{"model": "multi-label image tagger", "mlp_ratio": 4, "parallel_block": false, "inner_norm": false, "moe": "expert_choice", "shared_expert": false, "width": 256, "positions": "learned", "num_labels": 18, "learning_rate": 0.0014, "shampoo_beta": 0.99, "adamw_lr_other_params": 0.00091, "lr_schedule": "cosine"}
Rows from block 5 of a small multi-label image tagger, named by matrix and row number. Rows with one number within an expert belong to one neuron, the router's apart. Each number is 128 + 32 x the weight over its row's rms, rounded and kept within 0 to 255. All counts start at 0.
After each expert's rows are labels from the 100 images, of 14976, where the router gives the expert most weight on average: "top examples" is what is common among them. Only what is clearly more common there than usual is listed. The data: rendered roads seen from a driver's seat, with toy cars, trees and houses. In brackets: how many of the 100.
# router: router (model.blocks.5.mlp.router.weight, 16x256, trained with AdamW), inputs 128-255
# up: expert up (model.blocks.5.mlp.up, 16x512x256), inputs 128-255
# down: expert down (model.blocks.5.mlp.down, 16x256x512, transposed), outputs 128-255

# expert 9
router.9 [ 42 152 198 146 183 157 110 151 113 136 189 148 148 128 139 107 141  99 134 127 129 114 114 124 173 146 194 111 191  92 209 164 177 124 110 120 171 113 103 115  75 160 142 156 111 135 120 138 127 166 172 185 141  96 124  65  92 120 141 145 106 119 166 130  71 111 132 128 158 165 157 136 126 119  97 111 177  99 127 150  45 118 163  76 142 144 109 115 122  62  89 146 183  85 134 148 149 102 108 109 108 146 174  61 141 113 148 121 110 112 134 186 109 162 149  84 122 168 139  88 145  97 123 169  99 107 111 144]
up.8 [184 112  66 104 144 109 160 130 180 151  82 145 126 118 128 133 138 137 127 120 154 106 128 124 102 149 111  99 119  47 140 133 117 117 114 143 121 110 105 135 102 120 141  78  61  60 150 122 122 110 190 123 123 110 165 125  46 170  91 151 154 135  89 125 157 104 123  99 149 184 128 129 151  69 130 148 137 140 120 124  83 112 108 150 172 118 169  86  82  97  92 135 143 148 137 112 127 162 211  97  81 121 108 163 123 130  84 177 129 161 154 141 129 116 132  85 160 176  72 178 124 216 145 157 137 107 208 100]
down.8 [111 117  84 151 142 151 169  91 130 144  17 152 105  74  91 137 100 117 157 144 123 103  87  64 112 102 130 156 143  50 120 111 160 132 142 161 103 143 113 178 164 120 163  90 141 110  88 123 109 147 133 104  83 178 154 128 141 109 183  65  67  69 103 129 171 114 118  88 144 132 107  80 130 119 142  91 128 202 140 139 150 149 130 171 127 103 141 111 119 176 142 166 126 118 127 134 163 178 118 124 163 103 133 139 136  98 111 134 126 189 124 121 128 135 149 140 153 138 133 103 123 108 168 113  97 120 158 157]
up.9 [126 109 157 194 114 107 162 104 171 144  85 126  99  86 179 107 151 109 165  69  97 111  84  78 138 136  97 182 116 138  87 145  89 112 165 104 110 130 164  94 159 159  93 153 123  57 163  70 114 108 149  98 189 129 142 154 176 109 128  96 110 158 174 140 142 186 154 173 139 164 163 110 148 169 129 115 108 175 102 104  91 120 143 156 166 145 141 100 145 130  97 101 173 126  87 104 160 167  69 159  83 125 108 195 144  97 133 145 138  74 145 171  97  52  99 108 134 153 137 155 110 139 122  90 145 171 101 152]
down.9 [141 191 154 128  88  96  99 121 154 151 152  66 134 153 126 162 115 170  97 198 170 153 142  82 142 158  88 156  72 211 203 144 114 171 191 150 105 119 131 108 117  98 178  92 140 176  74 120  79  84 106  88 115 127 149 130 120 117 152 101 131 127  80 134 151  65 120 172 120 105  89 167  99 130  87 197  62  71 171 115 117  98  93  88 149 142 143 146  85 113  90 109 164 159 121 155 107 164 180  96  88 133  89  95  76 103 141  97 139  66 148 128 174  91 119 129 135 108  94  82 123  97 134 104 119 115 165  31]
top examples: double yellow line (99)

# expert 12
router.12 [ 97 178 147  84 123 155  86 130 187  94  65 160 144 121 153 123 150 136 129 116 145 108 155  78  95 164  65 155 150 123 118  91 116 148 156 171 150 174 152 129 111 180  95 160  83 128 123  67 114 111 160  79 150 167  87 140 152  86  94 192 110 118 109 120 127 142 181 110 169 125 115 147 116 110 178 122 131 170 129 144 110  83 105 116 123  81  95  94  99 192 146 146 124 139 147  95 190 127 144 128 128  97 112 114  94 109 118 138 161 104  88  84 141 119  58 135 129 144 124 134 181 199 142 144 186  61 139  92]
up.6 [113 165 155 123 115 119 169 148 129 125 161 122 126 157 130 123 100 144  79 100 100 100  81  91 110  80  68  72 182 138 128 159 115 124 171 131 166 140 138 161  79  97 126  96 137 146 117 128 110 139  87 114 142 118 110  81 126 196 174 142  47 122 125  74 118  97 150 140 143 101 125 178  91 143 153 174 148 112 127 155 155 129 213 164 126 100 146 168 169 112 114 100 154  82 133 149 102 100  51  99 195 137  68  87 108 100 150 131 118 110 128 108 117 190 147 103 131 130 169 133 173 113 132 124 115  90 110 135]
down.6 [ 73 131 149 132  94 138 160 160 121 165 116 151 176 102 148 164 107  95  70 117 163 123 195 133 103 146 102 173  40 173 100 196 136 158 109  76  93 118 187  91  88 121 166 187 118 100 109  83 113 187 112  89 174 102 216 115  94 118 145 131 122 114  98 115  98 206 113 108 134 150 105 192  99  78 113 150 126 172 131  77 140  93 114 120 122  90 102  91 153 137 162 109 116 143  97 127 136 136  80 124 126 135 160 170  94 148 130 126 159  89 143  68 112 122 119  84  82 116 129 111 138 160  83 150 104  65 139  82]
up.7 [126 151 131 164 151 100 119 172 197 109 105 152 118  71 140 151 146 104 152 121 156 173  95 201 108 125  96  73 149  86 160 154  85 136  97 120 123 142 167  73 126  61  93 142 132  79 163 115 114 154 109  98  91  44 132 164 157  95 142 146 127 172 182 126 106 143 115 124 144 126 128  94  61 128 151  99 115  98  99 154 140  67 159  99 117 124  94 156  74 140  91 150 117 124 126 186  58 149 143 115  84  58 110 158  95 157 121 160 133 119 132 129  68 150 113 161 149 115 128 128 130 137 122 108 141  77 116 103]
down.7 [149 158 133 100 109 123 112 107  91 112 152 141 102 120 143  91 151  88 100 117 101  81 135 145 126 154 180 118 149 141 152 144 118 131 109 137  81 140 105 176 123  98 163  79 105  87 133 140 111 122 114 178 138 100 123  72 121 155  85 140 163 149 151 118 164 171 121  81 112 121 124  99  61 186  95 210 134 108 134 132 188 142 141 127 109 198 148 160  66 120 155 137 156 148 112 111  78 108 153 116 160  85 155 127 117 150 130 127  67 127 145  86 213 125 103 138 142 139 150 147 118 140 119 157 147 142  78 149]
top examples: car (82)

# expert 0
router.0 [114 183  84 105 137 110 147 109  80 161 111 158 100 164 103 131 137 111 118 142 130 103  86 117  89 148 144 175 114 134 134 118 113  99  97 168 118  81  75 144 138 107 123 166  91 147 121 134 145  91  80 150  99  89 170 147 157 163 111 131 163  56 135  98 158 144 158 144  92 127 117  58 125  90 175 148  84  99 152  88 153 100 130 180 134 158 149 148  58 159 107 125 136 102 104  58  92  82 159  96  66 136 149 177 123 206  85 152 186 143 186 154 148 116 101 138 193 161  82 165 125  87 127 106  74 145 122 140]
up.6 [139  68 116 124 155 148  94 154 145 114 146 154  97 122 159 146 117  78 123  99 141  97 177 147 162 116 146 141 154 145 122  96 104 121 110 146 144  93 115 148  89 144 145 126  95 153 155 142 138 111 160 190  73 126 115 100 130 160 128 152 209 114  82 107 149 160 113 125  87 129 139 126 149 103 154  97 108 129 148 153  95  66  80  97  99 119 153 149 104 188 178 162 142 113 116 161  93 115 112 201 168  59 135 255  95 125 130 160 101  81 157 114 110  77 143 107 121 141 107 130 180 150 143  74 147 164  94 125]
down.6 [167  79 145 167 103 171  93 109 158 101  99  93 106 166 137 130 135 164 224 128  98 134 103 110 121 161 142  90 160  54 146 136 145 107 193 133 124 181 209 119  89  95 120 210 129  83  88 159 201 162 181 104 120 122  88 124 139  98 114 117 127 186 149 125  54 145 122  65 110 164 131 157 123 105  72 147 104 151 159 125 135  83 140 129 183 121  98  73 112  62 123 135 143 147 140 159 161 143 127 123 190  51 159 100 100  89 177  51 147 135 130 124 180 121 145 161 113  73 140  79 182 102 111 159 115 133 112 133]
up.7 [ 84  93 140 122 147 156 127 112  86 117 141 174 103 135 147 158 144 132  88 102 185 155  97  87 139 115  98 119 171 150  76 165 142 121 128 100  85 129 116  91 146 116 134 154 113 134 115 101  92  36 171 168 162 135 127  69  61 120 134 151 150 142 183 161 137 113  97  95  65  81 126 180 193 172 157 139 176 110 143 170 156 144 136 101 152  70 109 150  88 166 109 108 122 112 111 164 124 100 112 158 111 144 180  78 166 168 153 140 157  83 192 145 188 139 114 155  96 142 122 146  94 139 100 161 136 122  75  80]
down.7 [166 125 165 121 113  96 107 133 110  86 112  78 140  87 157 123 172 167 133 137 152 153 148 125 126  88 147  52  83 141 123 143  93 162 103  69 129 118 141 103  99 135 115 100 159 153 103 128  74   5  72 127 114 121  88 122  94 144  84  82 149 132 175 143 145 144 125 112 137  96 113 138 134 173 167  95 148 160 147  99 144 107 121 163 120  63  89 114 176  95 104 162 156 137 125 142 165 129  88  91 154  98 106 124 119  89 125 140 114  95 178 148 157 147 149 132 148 148 117  65 109 178 114 145 159  99 113 178]
top examples: truck (96); vehicles: two (84); house (72)

# expert 1
router.1 [109 112 165  97 122 126 153 149 126 109 151 125 147 111 136 151  89 124 151 134 135 129 176 161  87 106 181 134 101 154  48 120 111 127 126 143 150 178 138 124 141 139 133 134 131 128 142 126 176 154 153 111 120 145 109 118 140  74 187  91 129 196 108 127 174 140 128 174 145 137  61 172  99 137 108  99 134 138 114 184 142 113 120 120 171 146 134 195 126 111 157 191 102 181 134 125 136  95  99 139 144 130 129 139  92  66 138 171 104 140  71 152 149  73 191 182 116  50  98 101 135 111 116 132 165 133 149 153]
up.8 [186 101 150 185 182 152 180 138 102 107 147 106 134  92 112 102 157 130 119 155 100 167  98 120  98 160 130 134 138 144 174 105 160 161  70 159  88 173  96  70  89 130 206 108 109 146 114  88 128 135 121  74 137 117 122  87 139 104 135 114 104 118 150 213 103  75 138 156 157 145 116 159  92 101 149 132 168 145 120 203 110 160 161  78 120 147 158  91 137 126 180 101  97 173 151 104 129  94 103 126 118 146 112 144  45 122 142 126 139 138 111 113 148  95 138  92 130  93 169  96 144 153 159 152 157  97 174 117]
down.8 [104  74  97 179 116 147 164 179 128 170  86 134  97 151 105  98 113 141  80 154 127 180 108 167 113 159  77 156 122 149 169  92 162  64 169 170 148  59  90 116 101 116 135 128  74 167 179 172  95 106 110 138 188 133  78 146 123  91 139 108 109 136 216  95 106 148 129  76 132 115 127 107 165 115 145 115 124 130 118 149 134 112 171  80  95 105 104 169 108 139  86 121 140  86  88 119 147 190 107 120 146  80 103 174 171 123  84 159 114 155 170 143  65  93 112 112  82 146 130 172 121 128 100 145 102 102 109 151]
up.9 [109  93 159 182 106 122 133  79 106 125  75 115 177  90 176 136 135 161 127  97 120 103 102 158  95 140  83 111 118 102  99 123 171 145 147 150  71 118 122  61 149 125 129 181 114  94 112  94  98 191 133 174 137 117  88 139 149 131 102 140  89 129 162 165  79 113 117 124  67 169 171 129 125 110 120 151  68 110 130 109 153 150 123 108 181 101  92 187 143  82  80  80 150 173 118 138 112 103  96 105  78 120 124 140 142 171  71 108 154 139 101 103 159 172  96 106 145  85  86 162 121 144 146 122 145 127 141 155]
down.9 [126 121  67  96 164 135 115  90 168 181 117 113 106  83  61 102 105 126 109 113 150 141 102  63 115 117  94  63  94 116 134 157 163 116 101  76 180  68 119 129 149 156 101  98 137  89 138 114 127 124 140 125 106 151 146 105  97 187 140 119 108  92 119 138 162  78  82 166 107 121 109  90 126 134 167 102 127  88  86  84 100  54 129 157 155  85 180  92 120  50 160 119 119 127 150 145  85 169 166 119 175 138 160 184  90 136 109  95 142 133 129 147 146 138 149  75 133 117  99 144 103 136 149 156  96 160 137 122]
top examples: snowy verge (91)

# expert 13
router.13 [184 108 102 155 133 141 115 101 130 111 125  96 107 111 167 111 170 165 165 101 148 171  96 151 110 130  50 111 147  85 119 126 102 110 210 122  48 138 205 150  98 144 106 132 153 150 126 142  65 167 143 142 103 115 181 133  85  95 121  84 135 125 121 136  93 116 129 120 158 157 106  79 118 126 128 152 107 108 110 100 148  99 103 160 122 114 160  94 123 101 151  73  63 121 110 193 181 178  73 175 133 146 158 113 168  69 149 144  75 182  84 137 114 147 130 160  78 106 166 160 138 181  67 113 149 168 117 113]
up.6 [162 142 167 134 134 156 158 141 135 146 112 107 125 128 120 160 136  95 165 145 111 116 111 150 123 131 136 121 111 143 138 119 102 121  72 156 205 104 107 111  88  93 147 122 127 120  97  58 124 168 173 104 139  94  72 152 160 117 130 126 150 131 141 115 129  82 127 103 121  73  85 150  86 167 109 145 153 159  73 162 104 120 154 123 134 151  66 156 140 181 146 183  81 145 215 169 109  75 132  87 151 203 113 178  67 122  99 146 177  39 118 125 151  12  85 125 184  83 116 131 101 131 141 176 148 135 116 110]
down.6 [ 99 104 136 122 118  78 134 122 148 165 133 109 101 114 107 126 149 186  78 189  36  90 134 123  94 144 139 121 136 159  87  91 127 143 106 127 169 117 112 170  90 120 189 123 109  91  83 124  75 120 184 158 116 167 103 189 138 153 160 130 145 126 133 105 121 140 153 181 135 168 145 125  99 155 147 146 114 112 185 114  87 103 172 100 144 123 157 197 120 100 111 136 191 109 226 105 112 120 104  89 116  67 122 158 130 125 144  45 154 101 165 125 138 144 122  99 148 153 158 187 160 129 118 135 102 121  84 138]
up.7 [144 100 116 153 139  85  96 151 134 113 137 157 124 129 146 185  95  56 111 122 149 138 136 112 166 124 174  50 137 124 143 104 109 109 145 169 151  49 159 106 113 101 125  91 183 122 150  95 114 147 127 153 148 136 140 160 129 168 168 119 120  78 129 139 168  61  92  95 112 112  99 168 167 154  96 146  73 110 113  71  95 100 119 146 109 176  18 157 130 146 191 136 147 139 145 136 133 107 149  95 149 101 126 145 130 149 186 158 166 139 148 192 149  88 154  87 158  80 136 121 122 124 182 135 115 119 154  96]
down.7 [ 49 128 130 154 165 117 125 135 130 142 135 121 109 106 153 188  99 129  43 145 160 108 120 156 179 129 170 115  82 144 129 136 158 147  89 128 130 108  76 167 164 120 219  86 127  78 204 227 145 131 132 115  99  82  75 121 187 155 169 170 116  90 102 116 148 105 120  89 100 108 165 136 174 126 113 136 141  88  67 102 117 108 127  97 155 135 106  94  77 166 139 153 145 147 139  86 180 148 152 130 118 110 199 184 105 164 143 138 118 106 155 124 141 126 101 131 111 155 157 149 124 137  86 132 121  91  76 124]
top examples: bends left (99); vehicles: zero (38)

# expert 15
router.15 [115 160 181 146 140 103 121 170 136 189 107 113 177 104 109 117 115 183 122 114 172 138 170  85 145  71 133 163  78 134  92 122 128 168 109 179  52 101 100 118 164 182  97 103 119 120  99 138 158 139 110 104  85 137  85  81 149 100 129  94 124 147 111 114  58 148 127 177 127 143 170 154 174 149  85 115 186 172  96 130  62 164 183 132 132  70 124 158 180 166 174 125 125 152 106 102 110 119 120 101 136  79 128 186 150 123 165 144 172 119 155 113 163  91 170 104 116  86 126  87 154 100 173 156 146 106 121  78]
up.6 [100  80 100 189  72 107 139 135  89 146 127  91 111 107 112  87 104 144  96 144  93 155 169 108 148 128 137 148 119 119  82 124 135 129 124 157  98 114 121 103 162 160 156 142  47 118 164 156 117  78 152 160  73 170  69 102 117 124  84 103 149 174 123  97 137  86 146 128 136 130 133 165 111 147 132 116 135  91 132 107 196 190 165 116 156 148  65 144 100 102 145 117 115 117  95  87  95 126 212 132 101 108  92 120 213 134 120 143 140 140 116  81 131 139 120 187 139 118  97 173 102  81 147 113 163  74 110 129]
down.6 [171  89 201 129 129 178  94 118 150 104 121 107 106 208 136 112 114 176 151 130 103 170 133 126 132 133  79 162 183 116 121  56  82 139 152 155  87 183 137 132 101 117 182  94 133 155 107  97 133 153 152 122 131 132 130  95 114 137 146 141 187 125 156 136 132  92 136  95 142 125 188  95 131 144  66 110 106 173 149 154  75  92 135 138 116 130 169  76  92 164  96 130 183 152 127 110 169 105 145 134 170 140 197  96 108  73 112 152 142  86 134 139 113 127 145 152 151 106 146 100 140 189  73 107 114 169 162  28]
up.7 [130 161 149 143 135 149 121  87 118 119  89  95 141  96 133 196  67 139 202 119 143 136 128 108  97 125  98 121  69 159 142 150 148 125 120  85  97 106 119 135 131 138  94 145 167 174 118 109  83 150 143 194 108 120 143 126 134 122 100 114  98 109 104 158 132 146 135 108  91 100 197 123 180 160 132 158 101 138 141 187 163 153  76 160 144 105 190  77 177 148 115 155  73 175 140 119 122 134  67 134 102 147  70 133 117 113  85 145 158 137 165 158 156 100 161 147 105 149 187  84 126 202 111  90  78 143 168 133]
down.7 [149 112 117 177  99 131 138 230 117 150 148 109 140 175 140 129 185 164 142  64 176 158 167 108  72 154 120 112 178 130 109 154 106 153 142 120 115  85  95 155 112 154 136 140 135 106 110 169 202 113 118 147  81 110  60 118 167 125 113 110 137 102 140 114 139 119 147 160 108 115 130 156 139  70 161  88 171 140 133  96 140 135 114  67 180 164 157 161 112 131 145 193 163 155 142 149  98  99 145 137 153 114 165 168 124 113 157 118 189 128 106 114 143 178 167 153 142 100 111  70 104 120 118 133 170 144 122 139]
top examples: bends right (78)

# expert 6
router.6 [ 79 123 152 130 123 155 137  86 112  67 150 209 140 176 146 113 136 149 107 120  98 150 121  69 123 153 149 120  80 157 127  86 140  80 145 169 132 116 144 107 121 124 128 169 113  95 116 119  88 162 138 152 130 101 139  83 127 169 168 119  75  71 130 111 125 180 129 120 173 101 140  85 160  80 175 134 133 119 189  73 138  77 171 186 117  81 126  64  96 190 146 131 127  79 173  89 104  95 147 156 114 133 128 100  94 164 133  99 149 121 123 100  99 123  63 149 179 130 105 148  85 116 144 193  98 110  98 136]
up.6 [179 105 127 106 143 113 113 121 160 185 165 186 110 122 136  82 116 129 155 111 179 105 121  88  70 106 114 106 148 110 104 133 104  92 133  98  94 126  99  82 154 113 132 136 134  76 114 115 141 116 146 139  70 157 145 145 149 121  69 113 148 182 135 113 144  97 156 187 118 157 163  84 141 128 130 153 179 125 113 119 125 143 150 124 154 137 114 118  70 107 212 105 114 143 147 150 135 140 127  39 126 176 135 197  96 160 150  99 150 114 137 139 176 147 122 174 108 157 184 121 162 111  94 165 202 134 155 199]
down.6 [105 139 127  69 123  78 157 172 111 171  94  82 103 116 113 164 167  74 111 126 126 145 153 113  94  57  97 110 168 143 142 100 136 130 164 150 152 140 160 194  73  66 116 173 185 139 106 171  97 138 127 126 102 101 152  96 114  87  72 104 118 118  88 188 144 145 137 147 121  92 106 136 121  68 116 114  59  75  63 138  89 123 186 177  96  82 117 195 109 136 151 184  98 110 129 165 141  85 111 132 176 225 119  92 154 157  96 108 105 147  81 145 169 124 187  99 140  98 137 127 132 126 116  93 134 110 104  85]
up.7 [132 117 143 160 161 141 164 126 185 125 206 149 143 173 145 198 164 128  97  98 127 129 125  77 119 172 120  82 161 104 135 144 135 135 152 177 106 121 138 114  79 111 129 125 153 125 164 104  99 138 208 119 112 152 201  60 128  70  82 122 134 149 155 118  71 164 186 142 139  91  70 150 109 103  98  88  88 159 119 132 160 144  99  59 174 174 173 105 121 139 208 132 105 146 104 107  99 122  92 107 127  84 134 155  93 143 102 158  87 125 162  55 150 138 158  79 164  86 116 165 123 170 135 117 115  99 106  93]
down.7 [147 143 101 141 138  90 100 103 181 163  58 110  68  85 110 176 166 109 120 190 171  95 164  83  92 106  92 113 123 170 114 142  99 119  83 133 139 133  83 126  99 159 142 124 111 158 111 131 151 109 196 119 150 110  98 107 100 131 190 147 143 146 141 131 102  95 135  62  71 159 125 167 128  63 137 107 138 160 116 174 140  87 171 104 153  89 122  95 192 123 180 237 132  85 131 128 158 162 136 128 152 160 131 143 153 118 103 163 167 130  89 130 133  99 197 123 149  90 128 136 143  87 166 189 168 103 116 179]
top examples: tree (83); pine (68)

# expert 8
router.8 [135 131 122 132 177 119  98 151  90 174 123 101 127 129 104 213 142  81 109 149  94 113  92 153 131  96 154 127 176  97 169 120 154 173  96  88 203  62  94 159  97  96 115  99 114 127 134 211 134  45 141 169  95 131 190 101 154 118 179 190 151 156 164 170 142 113 103 124 170 101 157 131 122 183 114 137 157 149 143 176 114 135 133 142 127 157  93 113 125 155 149  85 136 131  81  87  98  93 112  66 106 131 130 122 101 188 100 101  91  89 112 142 172 148 120 115 171 234 166 137 163 135 133 137 121 125 105 136]
up.6 [ 87  83 107 113 110 141  68 119 152  65  95 124 195 137 128 146  98 217 123 102 153 161 116  93 107 187 164 101 159 176 195 117 176 114 108  82 109 149 156 121 120  74 127 150 115 158 180 136 141  97  96 138 123 104 117 136 135  96  85 127  83 145 145  96 139  98 151 123 136  88  95 172 127  77 138  51 111 136 145 130 183 159  98  95 114  69 163  73 211 155  91 141 132  85  97 141 155 128 118 163 116 142 119  65 128 126  94 164 103 150 141 173 155 146 121 121  98 178 160 174 118 117 131  50 130  78  81 157]
down.6 [127 151 131 129 117 149 106 213 133 132 138 176 125 119  56 107  79 192  99 143 177 118 146 122 150 133 132 151 176 144 130 115 102  67 150 140 128 154 117 140 125 122 117 159 149  76  83 113  56 135 143 156 122 110 101  76  88 181  66 119  89 137 142 158 157 137 116 115 112 130 156  95 149 133 169 162 120 129 162 105 158 141 189 109 107 164 117 117  81 151 164 119  90 117 108 112 122 127 152 171 143 101 152 145 134 127 110 100 189 145 130 157  76  91 143 144 130  94 149 128 124 137 120 113 116 141 141  80]
up.7 [ 50 136  69 144 113 110 167 113 185 117  79 146  75  90  91 129 175 159 100 167  78  91 156  92 153 106 118 189 117 157 124 128 157 137 159  78  91  76  99  95 139  95 141 138  84  73 138 137 146 173 110 109 110 157 109 146 142  83 146 129 136 135 160 197 141 144 173 111 147 181  91  76 177 135 106  99 121 183  84 154 113 140 145 154 138 146 124 120 138 142 105 141 169 131 138 137  88 147 150  87 132 166 101 106 120  69 157 178 175 159  91  92 120 139 120 147 156 158 138 195 125  89 148  69 173 120 184 112]
down.7 [ 90  80 134  70 110 132 122 154 176 130 132 108  81 168  83  96  94 114 205 132 132  83 136  99 122  88  60 108 160  79  97 129 189 144 130 132  91 169 155  94 169  85 138 132  68 178  81 125 108 121 113 125 122 157  93 100  98 127 124 131 142 114 148 143 119 152 109 119 153 130  95 170 118 223 125 166  62 136 109 163 127 124 186 135 102 153  69 149 140 119 173 146 103 118 141  75 111  84 116 150 161  91 143 100 174 159 151 186 159 126 104 125 140 127 127 109 102 174  99 102  57 136  95 130 109 104 192 164]
top examples: crossing stripes (89); bends left (77)